A small self-supervised image encoder, trained from scratch: 32-pixel images, muon at rate 0.0024.
Rows from block 4, named by matrix and row number. Rows with one number belong to one neuron. Each number is 128 + 32 x the weight over the matrix's rms, rounded and kept within 0 to 255. All counts start at 0. Numbers have three digits each.
# fc1: MLP up (model.blocks.4.mlp.fc1.weight, 1536x384), inputs 192-287
# fc2: MLP down (model.blocks.4.mlp.fc2.weight, 384x1536, transposed), outputs 192-287
fc1.1116:112143136088135139113171170093109121130133113117138161136091137166102135143170126110161093167122167157134129131129113096150092160148147130108106143110113119111129159159104157141162120098126149139148147075153093130134115084158092084105085142122110122114123142144133120097171100073131163169
fc2.1116:165111140171092120125104115104123114132088134134149095138098092093157077190119120113102111097126096125134127133139096174091144070124094137112134102144123144163160090116157109150148144131138133119115088149089157118090191179139191160168174140151129151210126152117158122125129200150101142068
fc1.1117:160147140098153067078158064108061080193158137159139111136167127128129090091156145126132170124129092168139213124099165145133123142134070092131154112078095104174130170073181123157105156127180079080193122147173050124129126196132145135095208137090152117160137120193179089172118103163192151116
fc2.1117:146094115097110155124137082096164195124097094139115145103142115104138184158123099140105074093140179147106087141110118126079164127120161154138044117159129097108133134129132134128136150151103093144144117061141108141134099145178067110157106115132103144149127162125159133156200130095144150117
fc1.1118:122144152141125111141130111116121156107141132120169128156080148168154176139106102116130095149123132090118126134104128140129144108105160102162095084141143131076125096141130153110152116124108179095142126141137137110108145113130122107123136117149158123133074089117150109134106134133132126149
fc2.1118:134131146136140093103116108155119073124139142151126112120152101095127094157159142169132176079123134164130144169117122103102121164135053135090146153109140143170089127077154118143079171159140077150099105078112124144167123161108132110164133110093127088133156175142130122097131138106130108142
fc1.1119:097106053153088150110097190086187193073207163164146113068135081162123160088208132125181122058116103052095090147122053127190157180096133163150171188104134119204072110115055150084102072154128159116147177154150125111103214124190127173140127095081152092081138138093134157157097158100146071118
fc2.1119:067124132188156096124230113089111112081162101141137160158086181093125098038092139141178132134078069152247158184049184038147144182113121110071145115118119067155123074163196153092101188098076122131118104184086174065102070109119169088113094135191087165168151153004186105104180143128089128112
fc1.1120:146186074172070110124104123112159112119143162122088160121102129204105143110141063160140119172123162098081097096094127109089162096168129177144146131089085115158165097155126157138118089135095077102097137149147109067122131179103110105124127118160161068082138114124132082167132120122103070084
fc2.1120:101165194086171091158087157155186117098134147105095079067190132152131091086103111118099073137150097099167127156133079178105102120124119170125155124136120105070163126094145154146073089164136090140173042125086117179158149018168090143125147137084173146099137151088082132134128106187150109103
fc1.1121:109149112156095102104157130144184136144147189143070136107113113114112143086096180113155121204150195155144100111089127116127096181130124172118107114149080170098137108201120186119096105068125119149094127095118130133165165142126108121165129134178157155073126109168131088150156142118102125101
fc2.1121:106057141113134117149125105127168047133101109132153139157092132131129109139204096109110105111115116134143147092200125150159156139158148111152150144124187146124127146123101086101146115160147146086128156162123074176142131189108092092085069094137110148175124148076131158153102089140166149139
fc1.1122:096147146157097115137188113104076150121160161141137127108115148133083054079137157098065065130136149117091104100091065143105118095113091076126115135091132103161116132109064168102052196176121076151085127111159029146132181121106144080138160144099117171101154166086141084146123153142103180135
fc2.1122:173096105057155128129141128131158081161082119109123188150165182096127135154113101127132124173125132128100251163086104151115172143190179149092138123168143123139119097156141131149185129135069151141151117131129127090049099144139157154134083084153123124170115042201097180134138149135109142136
fc1.1123:124125122101151200143056113132135101088106174189158126140188084134134158131079132087096147117182130137118129175229140101123101098155135251106118140188151092074169100135099168083177126108120166082124164128122162153156063123070151144085156094139113100102114155152152155090099149137144077100
fc2.1123:100096062174108106105121071127097132094158095145129136114108184097158148186074166208074096161118128119189097137061181156145166127116113175097131102124130173111138093122159119101121205152102100154076147125073146038122214137132109115172161118151158106147066130121223127123170155139074126109
fc1.1124:135114135162128123119167140101125132157120153062111163133163066117186143111111148078153144159083146099158130136127127119144131115122106115071051167082130097171101171161117083167113158095164084055118168113131142157109047097138083145139138166165121112103132144176105118064111152130072152127
fc2.1124:132097113116108156159124135095167131086124122182121137119075207102121149100139179123140132113159094138110103109132149060104108111128131114172183134188125156102141071136111179095138124152089137186122125123104126160163171170141195081098088101131107108195118146086103147141148119104079100136
fc1.1125:118157140109131132104135121137130126151141124162107112114100121109102144135125105158167102122160142108124144124138133142149155126117100115142121148130149108115131068135108138054132135134144096139138131143122137152102121141135131170139102138134124153111151110116161158105137116112111111119
fc2.1125:123128105123098111110087130135182077106142129115117152151094124145155130093106151105173161110060129109085111133128112129120109098158127109102100135081102160126143187142173146178132114136127142094126157153143139097161165139136102090125156155128106136118135143115125102173176103138154140143
fc1.1126:106155115159131110113115123117107148108172140158121141101113161127046145136113115107108158109125070101134116094152142113135163152147111156103137154114129096108166168156126106119135153097132118123131129109128108131148128083111142150162156156173100125112112115158109088098127126147154135095
fc2.1126:142092106132107147137095172150066091184101135146132163154116140122194097130145119109107111114090150137162060123113120139132112123108155109162119050161137120155085107105169154132136157127149082101123106112147135125136105180125098155083126137165112133161114111096155104115118183127143137139
fc1.1127:102129147169136122104140073102162153095156147143136170111160133091094109155134170118176127113096209122154110128121153146152158126129153174160133120126185145118132080121129175121097155061139116123141132065114067087100155128096156118102154094110118179142123110145157112123123173136159150084
fc2.1127:118085146086108125150120202098114114153121118150108100096146144176109134156112095102103098130133133125106160106096116127092065137093139164117159138113150136145118140129103153186151105138103150093123155183120129167151144121139130106127127081084091132163091160086117151118133138138139130113
fc1.1128:159142142114125148135183117137102154084104141107128173091128086127169151100065160145110174138175108113158077160075105074127093091119179135122137118128108141137094154177086190168132083155106067162134141190108104123095134132132096156125120125132119100097102157140129196160150117119141098167
fc2.1128:061068167087145096110119083095147172151130123141120116127124139130068124187123125102109108119100140158083109133197164143138121118148080101148051147107126114138134119138158101070074126133124198104090104079156158094147159122109141098101154138121086159123217072135133088069134127157100118102
fc1.1129:070167156139156076191207077123131125101132174106127140175158099157129150138107067095127155239079092113131065113154078111098143171062066107150106145144148103184140109181166186096148138110138118108113089161148088102094134136151255115077113080157104154126158131185111204054132081154045178147
fc2.1129:071145142115083154116122136015146122058194183184127076113107186121024031157107175125139134050114128164172189167127167180185102115111150112150125167085191124141168192147088144144142255149131131082122175164140112255157224122154128152207102149163120114168124116084145035133132125150157079135
fc1.1130:102125088157138144112095126104146173091125096134151100127164120144146130221102122141124216164089140101168143166113147155115108144140141112064170144124099081132124133150112155119198140136110097170065062119120112130133110161097129148163127124121108094073162140138105171118085225142141145156
fc2.1130:109140134138122124186139121149138110174135104079255061140123133179155071196211176172101117097141042147134184089095121127188112130107140090141163112187155044076123120124130156133065072047100164134165097220215191109095208078186135095169102178176191103143085113146076082173160172162137115081
fc1.1131:164209118143076118079115106151110077121127144159148115063057109144126101163113076164119139104184146110152094149144137156161100098113071124126155159110146162150115165141229152148133145209122086076122112114095165154144090132132075165113113148104070129098113178092104098142112165116111185084
fc2.1131:099071102152160191195142107109136188156129092046112198122067143171149136092134121089139094152080095165055171087148170142178133130119174129135159097177126093085166081148079120143086056060127189146139137167138169103209148108119222160100119137083124188194122046181138123105147107147133053102
fc1.1132:166133074088112132096132106139088095124124145130143132192090141078120071123147146099133098109178143132088119115135093159136133120158103153171169131128166139149116081131150090116143140132094092174076100117158124139118154121115127101151120126137138093138115111124108089129094164142164140113
fc2.1132:088112161110091117163108086155116191121124143129173128081184075159140112183115140155127148118105061136200110156157141075134157120081109132083115112133134102135118146033149157166126158143090144097143102172083108095155142187118149092065121137083144161133134135142146150137148168154095108176
fc1.1133:098119136139166074149096102107152116112152141124132114130139106178171111132093072135151163143093146158155129119158165092096088078210103147065129068119042144098098100097139155107110095107125112152097102095123142124177075141125101155125155096124177178108128095132092153107123078173087113122
fc2.1133:187122040138135146157122102171145072163158108139142108200095145067123127178121132128137153149090096151045130068096107098134221120102131127118138081123139122103121150158080149150180134126048092137129081135141105098137162150093155129173101121094092153131152093121143085167135152108128134152
fc1.1134:129165164151083126117166064083058116131099124180227129138124130135183123141133081128144143105147108176123107114053135144113125139084156122131094107151136133206117171140156155078150189138105143120086123135022094158146100104134169148130136187119158112090132080100171123091127138092170188118
fc2.1134:111110122132116044202099150149198143133170176084072133103118102173072159127168171087168079116136159127134133141248108114080085049146128200095141173103197090115132072116064143095159093072105125103107096111163173158176084104087148094174114073115118095160108216144157113136115166098161059175
fc1.1135:100135102106136069146069105102125131098155158139144152108078131152115119127131115136098115111107149115123170115149128121135141092132111081116097126121176127165171122118143118131150166139194152110101129095110160129177137166155121140159126190134098124124146072137101108115107151137129145108
fc2.1135:157092142115199178156098101102143144081126173071100149127145133110095155136091146153099039120118102175140125104129108094113059143139166153119082169171100157158101127102097104121183155089101085153121105120123075131108140112053150102154108097134096101114093160107097171149123085069124146143
fc1.1136:101108139123175163096107141169106132145092124102224077155135151110090141106121106088122136113072186108153147182116117119164090086142137116198124100085110128171155079106081121120123127143104127119097093146021151147150085137061041116068115133082186105109122128098181094155184118135070117085
fc2.1136:158187253153073153092221158223054147034127205168001121124173178179074217088144103086072134106107106185115098181075041058109049096113107095141157106189128137079189212152101154125135193146043049143100124092080124098031065183100116128147121164095126108068214062111077148095077150100166187135
fc1.1137:118120144140140164145143157103118106153132088123064157112186115118111148089096124144130114112134142098139123168112176099128171185136141127160083165140118112129125175159203149084096142139102133119103148118148090115112083124160098125120093158131113136175123117123171102173103130135133093116
fc2.1137:115095098096090140144143125126136107105077120116132148114091138104127119143192134107124104141130087142161105115103062123130153078113143148136154100115161128122151135173113081107115136100171126134160117156130172156102124122116146150112129114158154146110092135119147123170142106153118174094
fc1.1138:144127133079112152170101139138193179138117132107154153115068096106177085118134127123087101124130108124104151144137165092086142113126118142212136111124098097162098148133159208144169159075136138122148119144094106067107077144095140126137124184174105175167092100152115115111122122125103130157
fc2.1138:134106159111112082114115161134079127115133144171139160121180153137117172150028144144115132144130103097144090025040063150118156174121118128071096096164135087112118161188137187160129133186158132150156103130181128105157028109154098153123125098151146134165142104130104141152135146159135077059
fc1.1139:117118112124161114127096129136112129179100118121113102129148150124138109090136146191092105130154153135117173119107130158109113161134142094141150135134117141093137096134126161108129144128123164094122088117142112141153145109115125110135128119130129111181104143096129153094077111111142112174
fc2.1139:123123122110089150110131144101127137100155170103159111156114103090116136176164136104137158100136144128159081130121125121131113123167130124133156116133133130148106145130139166131113078130165152149178141154115096120077124153103159123148131076108134152124162105116140141143120144117112144096
fc1.1140:130183154140133148126136141118032166097118153152165158173162141143131121162135101122167157097151138127067155176093161159083145149144091129181155166211126126124123096151145151102116107161109156134141089093114137105100094111138093122149105132121185130068096205188142153113099117123132109092
fc2.1140:129098139148142123072124102147114135146148113098117139139150123137122082077113091132174176127148112103177127112142126196117078144127150087151104117085112191079128122128139089163128155116151183117147148133159089137177144150087155132113213135128092139127181046118151146145162142136114109099
fc1.1141:157138142115145127098144176157086136087079155159130128147071125128117151097091133100079107119135110153125109166130137147187157071125166120141099160141128127125088170153173189143089122104151149130163104151148131138135072147118088096176116115109155125117144096118098125098139133152114118176
fc2.1141:142128130134141176140051131129127124142173114087134161132164123108118128168085155129127140137191151114151146054135118115091116153124077084106114105137093120094151125123078138124136134145080063135115143155075164118104132117186145114098121155145129128173107178113101135130116158123152125101
fc1.1142:092128132144132174126118124169126123118174113131170229092151110119108161114140118146093133107086170214058118117175123074140134165071091116118115132101164152122219103140144110128141155142123094114130086153152134205161133072093134132110148127110125106118088121176120095092092120158093112120
fc2.1142:163099163050130092103119114065143117181079134148125101173105124121091144119096172074125150191116102098165094154129104211098169081148124166143132124089128171138096210116198119131103130142153137124102139085122161101144116126082122101116108152150156137127237068079126165087101076156065106092
fc1.1143:122151125202104191072091219155156096129131078124154153106140179130097118092083121137106173092131126066058137070053113077150135138105163117089169172124153082074082069112125124069166140117089087095147139133137186164132157104125135057139077127109151163092062118169181060124151151112090074163
fc2.1143:202094155141146087159168061147141120161112140131137100080109110155182142149135095095122076114099081168183099115169122204122125101126123187181050129129010141120156177144126154170127123188141190179115108112084134147191108173179095168159151142152104063180217088166103124170098137078160199126
fc1.1144:055128101109138145218057121136084144098149160174146144146092110141108127092144110066179137052136132115198168129119100145106125175145132094133118091151146113019147117047132176096116082058125111147164132145140105114127173139146165101101111180134107162138106132203162150115139115118120109172
fc2.1144:179132142169215130110180164088125160124115071115190122112122150104142105156103141082099121104061189080131143159131125109092142097099139087135081103112094134200160167174173114126178164150099112142097142145115169100102100077190166118129083124109141128116134114127127132144080063185176167114
fc1.1145:070152130152122126131128157058128113085132114106158170114142140115145121140109105177141126119139102146164096120112131154117087108136180092114129157153122123143145108121113096094164119044118133165113153090130128105137149128085133136125095154165160160138117125158121119074151146105080095143
fc2.1145:152140113110123126127175114205143144181101088133093087144089106143109084131107135136128120122121139085141105111142151099117138147105068074157198091099103126112162122098125086159087127199133154077133149144121119116138144197181128136157176108101152145144095102107152122097094086152155159112
fc1.1146:178105099163136165202166053189165086156135071147072113107187194131116118182114120129123205172112156094152173134193157092072179133151116120148127139102108074147108122229130232067123089064178071155150153144144091218128066115146090242139081148162143131171099121096115130184065131161059088088
fc2.1146:119143119088140122100146131073106157123103163154115106148177144140112113091133126139197099124106057119170083133043092150161072214107179119105102112189055185176113070127061106158114111148110116156120162102124183094040156136150124118113139133129157105112189129131125153093192131117175162153
fc1.1147:102094143085122138157088139139063101123119166159174156141172128145116095177088142125080089105157182165107150106115146127071163157163102158110160158112083129074121118097122148110106147144136129114083148110125104118143179116173140116143190175133104105116121135079154102115171134141081121078
fc2.1147:169074115153144072077143138198139141140099133110153190156108158113140095127155151115183157198119081080125063166098131122114129102072108144146096051115126119143139132170135135185121096168098158099166091108164132094175036092136099088144111092175191136103074196092081196077120147122132130142
fc1.1148:091119140160128172145111148169160133159136069171128066119151097145094095160078133113155080170106097154105180104125137140140213106105156079137129104148144097071159186130175103134063114084141093123066140078115091097123110109142152115139137159151069099172135148115151099134145141155102111132
fc2.1148:177130163066103137062135091080167125151133149130150145128164113144151135097163109073160147114143146158148116126161134068098077162178102148114162154127096162116161106126134151124159104140130139124063153186154120136094138120192161088114117115158114137095120127150124136126152176118112149094
fc1.1149:089231113136151117167134060180182114024141137146131092128112125133137162109082130199107198122081121061071102157086107068210109093183140175073212110149161082212137093089152139116095140128156085101176164133155144094000122120104098137101203125146150166178179109169143189083104077093073077151
fc2.1149:130135126145173104126115174101132110190103152173099119076151146076130168119193063125158073160153124175000099072181137073082199101076154186071052167180113076063112135124120108173128049099139156119145152086175163093240118115162092159128107117099100120079108083125133115174163079098142130124
fc1.1150:154072146081077120136126148187194100098129138162202124159158118117121161101114196042107110108135138142135194115139139179147136108157101099083175108165087124121122132130155161148092131104146144133108149172140157156114164073106102113180150138065145063096138130039153158117123112148070136110
fc2.1150:094178117154093125121146122107113123157070122154123131131107168117091108147101115166115150126068126075121142133113122075067065109119136121098095133136192115169182122132131117120055195149120082119123156105137134136122094158133117139108097087154091161201148182158077086155123140125139173134
fc1.1151:098059142189127105143098172120097134136132123115137156068110118164080105165138153188064156161154069138114164114088127096066119052125165103134157110161209121132094086217132141104082124083150141127095130146112125169154121153129103163182110177118044154079177087012115137133154148044082067085
fc2.1151:156121089175155159109149108153103127175089099142085130131165086147186142135119137125123094112180107104122143151120119151151094166158132154137074094096061110092119125084091088179148102137129141121138161118081104129119102113163158054151024128161121107101167136191142105151145150197151139125
fc1.1152:154127118179165100090138113151168154149163107112130158066080160145161118150166154104044143093152168118097131111069147083114096100136138129142123139186125121094094107132183113134115087169079083146146158114130104125090117174113108136116116105129139123211156131131091194100130109126148126125
fc2.1152:095138151093045090099131129127111152176070146134105105109131089126121115129122126102157155180145113143160162106170123109151105129153133106121105134136138136131083126101092122086117164098138132140119095171148157122190163060118078136137131169161125105107110116079119090208180133097081147114
fc1.1153:115094160165131119146135134101175121147094118131098090171138101081163139180138098197111155149091163142138147147110087120130126141111170101152095130125113161113125121088141180121133179143140128124131125134115162119152055098111107143090087085099142150130103155118153110148079114138132137107
fc2.1153:180164100107125159122165111148136149052156104123172162153128138113102099091114164088159151120127104117132086150133149122111145130145097118122122129119137108174144164181118106117162097175129118140110157179137116157085184116134189130137138162139090137129115127123097128133126150099137115101
fc1.1154:182136113147149127189138099147098171100154139128130156174140102079137226088086113077161161210138130102140146137127104175162156151052086185137109164116165108157157134136068143126133151064123135139105153145108180128142103101086133141179185144128143156130063171105079126147079190113117120092
fc2.1154:121102098116162154060118157109154114144098180225107174087105126146140100129126160157120136131143135124101131182174084078072143146200210093082145124166106180089127149148153119032102090156150127141093145117140092104119126156127133057080059123160111112147162088124201133095118138132116134161
fc1.1155:101136174129144162128123121168117159141132154138116155179067183129100096152114142163155088127119160069126118131126120108147122105103169136143183167169121170148127115109098093094166144146180115125137112157126127146091117178070137138107128126131152122158108126083088158100137108071122130094
fc2.1155:159150133061101064110140137114132086137138107105138088073134085078141135105152116202093177105188117133116177129146119113069147187167086162135136097108152120133112112177119164110159151123115101067089182067159152085140141101126166101121177139081135124085153141130171128172134109138121169124
fc1.1156:134105134109132119138120127138131100119143073145168114143105155139133151089133102085145121085124139153148134141132127136135156121142139082161147136095112146154137115093139109118091149102121138099131140123076099126129099117174153094184143089201093110084134147143108126149189141144112119122
fc2.1156:112141110159127150107068154120176135200146115169146137113164099104138128126107165145140144156070154089117117093151151124148118174115130131161144142102172116093103123115108115113184068164144147101157124118112095144149196119097177204063147154099151157096126108119113127124117124111101096137
fc1.1157:044081135096124127115120105132033182135111160070139174163123135066083131157063124149104071064086129153151159119119102090167086076128136124139182181080145139110133135147125087107138114159169176100087166103123096149073167074144158124107170071067084151108117111069107099148114120137152111085
fc2.1157:101129072159081137118141096110152097159130092109124149101071157159168153127124111099147101177153135131161144070174161141089062114159163148096072106128118155102153093151043202174115093085142100088138161149126112117138102173086162140112131124152138165117102158152170177123100149117142131117
fc1.1158:154133074101149120092097126153126109121102161116109188156131153184063173105113146104110101108170097171132132165131136134075156153117136127162162169122110078119093118130167122137137142089162121095156082128153144124144153138130166055152102095144121130146120127082115149139146113139069096158
fc2.1158:117126109124079170140132147110144161163155132138205136138164144119172106082071151140140218128121083147115096175095127121159138146114119083039127109120106147075119115098101122128092162138117120151106111132108109131149112093119088146080169171082120134110098160114181125124131170101165124086
fc1.1159:125148139097143076179165130085113137155101184091128159124088115127184134143171163091122120113115056126126101130125132122153096158067066151158122096068112158156160122150083119156180070148112143152126129128097119134089164131130146177168102140142160131090110122097096164099156096118069049093
fc2.1159:131111189178080167079059129197131101060132114156112157098118127141092103086078149103085151063065122161140106126148107122099093171116101184088173144182145084149094156171118092087120165065073101116131131094121075162162109153151113126147124127117077128140082076117168053156077129126148190113
fc1.1160:109079124156109090174112127159079131137142110097087129142083137142156140099078140125113134072139115136098126118146096122111140113144173103131139158103098112125086042136109081091131142156086174088157130134150095096184172158075155070125137157108111093097118113108129160146042085117102120119
fc2.1160:141135150126132170106129155139117164152127177109188057176110102161177131136184104154141123197095107090151118109121150156126147144127108105101123070102142163091126155158143142156121130079122142127150154134078140164116127162165117161089095120177128137138138091120148125141162098105156111117
fc1.1161:155090138146088131116111102104135142141119122150144134116123090111147152096160117105075128149072097118159138122070113112147117100164121123137116096148149066114111130117181140081121126149126126134151176089147123096093042151139157131106114125120118110173149130113134130144160091104148078128
fc2.1161:093103130096129131130139146150137108160114111145127125155100163118096160121108139151118147171095117165151094164107151119121114101157114116101108152110124208163090159127076063140120129159138077112161108125154141158141196105119051116164128163140109122127159127171129128158107141138097136131
fc1.1162:103121090136083133173084114164115130107130150139149129081164088112089105128156111147089059182190087130165160107140116093119134175113164124144094133101107175122152141169143128074133146133136062105100084103103120099114159113113121163097094086116087200132201149113121103086144115139228181117
fc2.1162:141147211135114074168090152107094119136083124121123156169077137137134128126110147120098199127135072151095126126152148125149144177131093175124173138086081049117156091144142100170072099112101147163094155141097159165164096102157118134149114144148111097145120091182144113165113132082118140145
fc1.1163:172099160071090163128141125131137117139130124129163139114093074146084165149133131150154156153097067071089133144158086150089168105191137069207157157167090082129116113111146130161122061124148121165119127062097126118129122147194146147128164137126109101098064089099171065117138131122155090111
fc2.1163:076181099152131154047090158166141134148113151069160129087126139162140107106099152133137102136138112088098150053139137101123119192069143132165093181179098140103109100170140131107120152139122085115133096166074112130115093130174106182135190153133075148105113157115143089153155098110140140136
fc1.1164:132143111064181103084153160109151109179115172107123187141076106066096141108090070137080147151187121130133079106147125136129130164132129163174076130162069086092133143084097100156057117138191136132130149122126143182123125117054115123150138156160158101126124098162123139157122094140140148157
fc2.1164:159110107151109153114134101097027111123163164181105156090138149115166152120123170151184105098072118170106127132145175181141148061137115107097147144146150157123055135171106174115154126121078079176191094200134095106125126170138094077097120168135115064188129165169125096128154178154089089125
fc1.1165:105145168087141113124094166085099124089188135146139103129143111150140152120098080150156119149130148110112144075130092141123119142105091125149080130136079088095129172047103118089097155138147177130130171160113140140094143091127152144090156154108181104111158141115176093165103116121153131151
fc2.1165:076179105134141115065131092167104143158107188107092080166090125118124169102124185123170131123142135152170079122144102130133143102137100113144191118166154181164133113131157067156130061063164011136124066132172093149121109136133132104136195095153093146128090166112099102127168155083092141131
fc1.1166:178173106107077183101144111144180092116135131088117140129067102107107110117123098161133092084158171105139150101156137152056151093196156146089152146155110159107134138156129155104110100112119140103116183134147057115129115080129171162122172115159165098110111145146084156163140117082088123034
fc2.1166:074107104103118174155075116106126133167091114156134172182212166130107132151135157154110142136131075106100128141110169147122156158103120171133162133132102070125171127088109113162146091099132134182104057111145141113125138120130099080078094150143153144125124127102081109192097104126117109110
fc1.1167:175111123118150153096132157102074131120154141162122102149087172134075132103161135135103103138144086114108170111166130114127081106121167091122165137140112086121152128153091141131138093135092143145131158087116142137098174140120114144141085110140156071151144151063163094109083159056086166166
fc2.1167:128190085162112065113133166119161079053138132099158121043108162068118079169153104123116157145107128096125128173113185115121143125152155173135092109116119152116165176155147121113146136121121076137137130145155128120146074147133092167084170143159120115137070148194100125130150120139164121089
fc1.1168:125095104145156067099118110119151101135112154160199106119091133141146109152170110014057084123156092178081122096108153087132161105160147130070129125117122104167092063157116162093152131159128114129142187133114105096115088095093137197202156117114131159114107135194195110150135147128085181132
fc2.1168:115153056093098118108125132174131194109077110136062097089129155179168107189120137165167153072122103129120171140147170163151127131059043139059126136090144142087113100163141172184110152116080119142157072118113059130147132109155144160102096105145093146137152144135074136169106121132152148120
fc1.1169:138127152118163146138111102124155147160060199195123202171149112141084132135173088133097116155123127149091087112146081159094146111127130094148109182132123123148100071157169086108138111128089128104123136166123103111127122123127110177169154130096179111115157164119135117142140165158102100146
fc2.1169:115146158087113127065132128109143115087140089128134096085139131109174123133065135144145116118107104087141115145085124117098085156113134144181124064106140119145153163088126144127128164114072107109094152103140117115109170115114102095118087132126080099154079122132144160137132123086081181136
fc1.1170:120122150151167185126088147057104087166092141127143127122156114121186111097145167093148099121174111126135155097120158117131138135091175061094119104151102143136151177128145089150143141189137055088140094080138119124123165118156144151152089125082127121110141093118160146160134127143136144123
fc2.1170:156134118102110118108148065140103120114161135136143088128122109153108076143131085114151107132099153140156122109118159136108084096138131139130133116099142131090131077116130155141107088145103153125159143174151135127113098157112132112131140184165135122105093111121127165112059166102126149145
fc1.1171:194109165115093146173105099123132105146088089151098103094179154045112077134152095129093116084118144139221136078119116112092122090103179162135092090148148142086143202127122109155157120122138110046163098166151104153105164140139211122095065150152134166135077117110115176125113118091112120182
fc2.1171:044143108166150161121130122077120149099183137128130143183084105171078105127119156123177093174129118138091143149116063144108135111104122112073131136114174097210094103131143159159119162083167090151130112072095129134164109138164062133177189087109163122107074128134119136125143138109146118129
fc1.1172:180140145072098133102151145176121167134068075148085144123155058142224142051166152187190222169157119077153184109134145118168142093129064134115102100000204228130048123148140109087169209190186197121104083136142141151166101149108147255066184213242103182000171206153127050123162198131143131110
fc2.1172:143150131181103174166092139121145108138166139148147113105084087054116048110140055052091171119088155139094172212122122146168164115175221170076104153177114091105116048116082046114062065102116022042215150080156128071108143145146105040158034104146107155141097102110136126150140095119165142151
fc1.1173:096166197123183151136163126145143131138153105108121088125097156153074128099122198090088133099157109150122116139169127140073141045098134163150166142118122108080155170171089166125089169150078099145122110139120126132117105115135133120098145098126123076197140166108144110121151087119124065130
fc2.1173:107134078123145061165141092102083096146101177131146153141148146090102141130120121153172123135134127115145131157090141120160106149163112119109155132158121138138101103127147115115176097149136150128166183170145173137116126103129105122171113182123129124090082091183123097098121147158155163176
fc1.1174:154183102127129135091113067114132122117114140157135127127138060174117138115086086155112114155101156130152164118086142105088143151153085157101127128099131135145150163118154113125089171119149131115116130113143071131096102132093171107175110164127097151107163110088141151091143134153100132126
fc2.1174:175141118095099119142146130142105152185088072082148116117125109098153162174133122140156098082151086139160137109139141147141141169125155136102132146176154132091114106165083171153095138100120213116089170150098177123088148078185161120111166124127159126106119105144102108123043157114105146102
fc1.1175:139122175078160075146130086089103131098152114158081137155077112136120168099101145128099202166155119126143140085121169148100110112134101135125058159127109108155093191094176147149122155061131112102143102128098106082132173043121132107168111134161111042155148145134148152085129113112158124139
fc2.1175:087111124137120142149074117153133177196129140098107140149156128092138090119152119101090085135111176129108178133122184168128048119107097085110158142142099164125105117138108155162115094180099105131124182150077116178092121197188132119141115118097150117133099099095106109157140177145143059179
fc1.1176:136110095095058140144129108063096209098067151124119162182073142170095093136098121109156096094157079148156127137179141132139145157134142104201086119189108156131138124124080091061230163146143049142163127166152137100140105122133173170140156140158130107091143134147125115086204113143123128175
fc2.1176:059174208135176151116187105160146050167231128129173058069148077147163169152137128145101129165123168115116194117061087103089117118166111199137195148116156146105117129123127142185061118129118211114098131106145184154121110097086076128073145104130095132166148173154144153118063114179113135037
fc1.1177:138149057173146150200163130134125126057143141133187113181057081062093179185159118099152180160073206160183128054092091146133152064175144179137136174169193067118124170128230176133219209084112187109132013111067144126102141110086096090017103154136196201079158150137161181128135078099173124076
fc2.1177:096108199191062155129154058139169169143081148161124148088133130190149144113129112129151080072204123157078082142171168082168077147107079081130132104061122153122129115074148194103122146178142092190160173112140081096184138136124163141209147113126114018135064105139156117108187084111099140141
fc1.1178:150180149076143179132166113136173091142159113132221052117128084125172124090153146135142036113016120112097152106116147138138114085111121138126165156032097071211191172067086123095160157135087092127118128090152112116095101231106130194151168093090074106210159093064127154097126114175160093106
fc2.1178:134141142119071073083118132128130063141090141162047168111137106162073131153086120099146206158169120089147052154090140109066138126175129153099179079218160126102150086181131149096084120172115165079143181182140116110141182133102143085138084185113167148075089105114183128121082111121109161143
fc1.1179:112087102155148092088080168111150146111114146088067074134107122095134130131127112157134165119107082144173102107146072188105125109116062152131150146150159095132177122095149163138066138135091122109184164119120125144137093126105143127121068144121109135200107133150135137135072193127065168169
fc2.1179:128173183071076154133088082163169116129118180173133186185153127121125132139109147085123130167152104115077112131098142112146121111124140118124118162127124164100108164153132100071141156154136119143079078161097156113173096101200112130125188107100101088074085149102115179172185111081184132132
fc1.1180:115196161072145239156106072169123125119153098206130159135086143079196126141189074123097112072142120123120144142083152130122127085139133122117065069142156101091158187061161140133087169095168071130101148110196090066106142159140120101122129133167141138084153104118154120202143175086131108126
fc2.1180:155129073140165063110097094130094134128152183079085115078081162126091105123061132147094146138146069153158125131168139107163103104043125226183119160130082131183115135164177097164156113084117177166166137048065145198115056156145160169212144098118160121191147125220145062147163100119087123128
fc1.1181:119131112145098091106143131140111144097097191100142173159108101154151139094159057146140140122103181128117140134083111112105097133125180127100089114148114149152152130134113077161130126106089120133154123094092110111107101163121120137112128168173074144107045165159037116073113172090115091123
fc2.1181:146136154116146120116148101094112069158160048096156111076143147149094138151127130100101144139151090153114119119151125139116122080128100161178160124163086116076132124124180210108089183103168134114129149151093127129151142136083100103173131109050164133115160097135162105140131129140115140086
fc1.1182:112127104110115142114158098137146127124121137133154136127106154100107111127097165160131095150107133106112152138129121119104146161116102115114152119129139128159135159111155091156123112132126124097126137093137112119122126161152156128166117112130090135146166145113161142135144133145117138139
fc2.1182:161140107117145086098105110118148157137147116145092118135113118123111167127228099148142133112159156137128098129116150132130088052150109142124131132176124079136137095102121164102154131141132139127122128144128116156134151126152081113130129144114143116105097122153133153133146165141129095114
fc1.1183:110154153130099146122115095127102166154100155159149104126086139136122124097104141115118114145141114127135116122159115121150093103136148161100134105145144153166096156146131146155138121145141134112114138118115148151149111113089102107126099130174104131152157142108123120136108129136128142129
fc2.1183:125075136165152094176127147118131127089108131074124141139127092118120146141182082110119132130131154110124124158120137117083140140104153098131128154092118124101128106120130108109106140119131131118114153160157091146096125144159115106125123106106137144154090104145143141128141126111132075150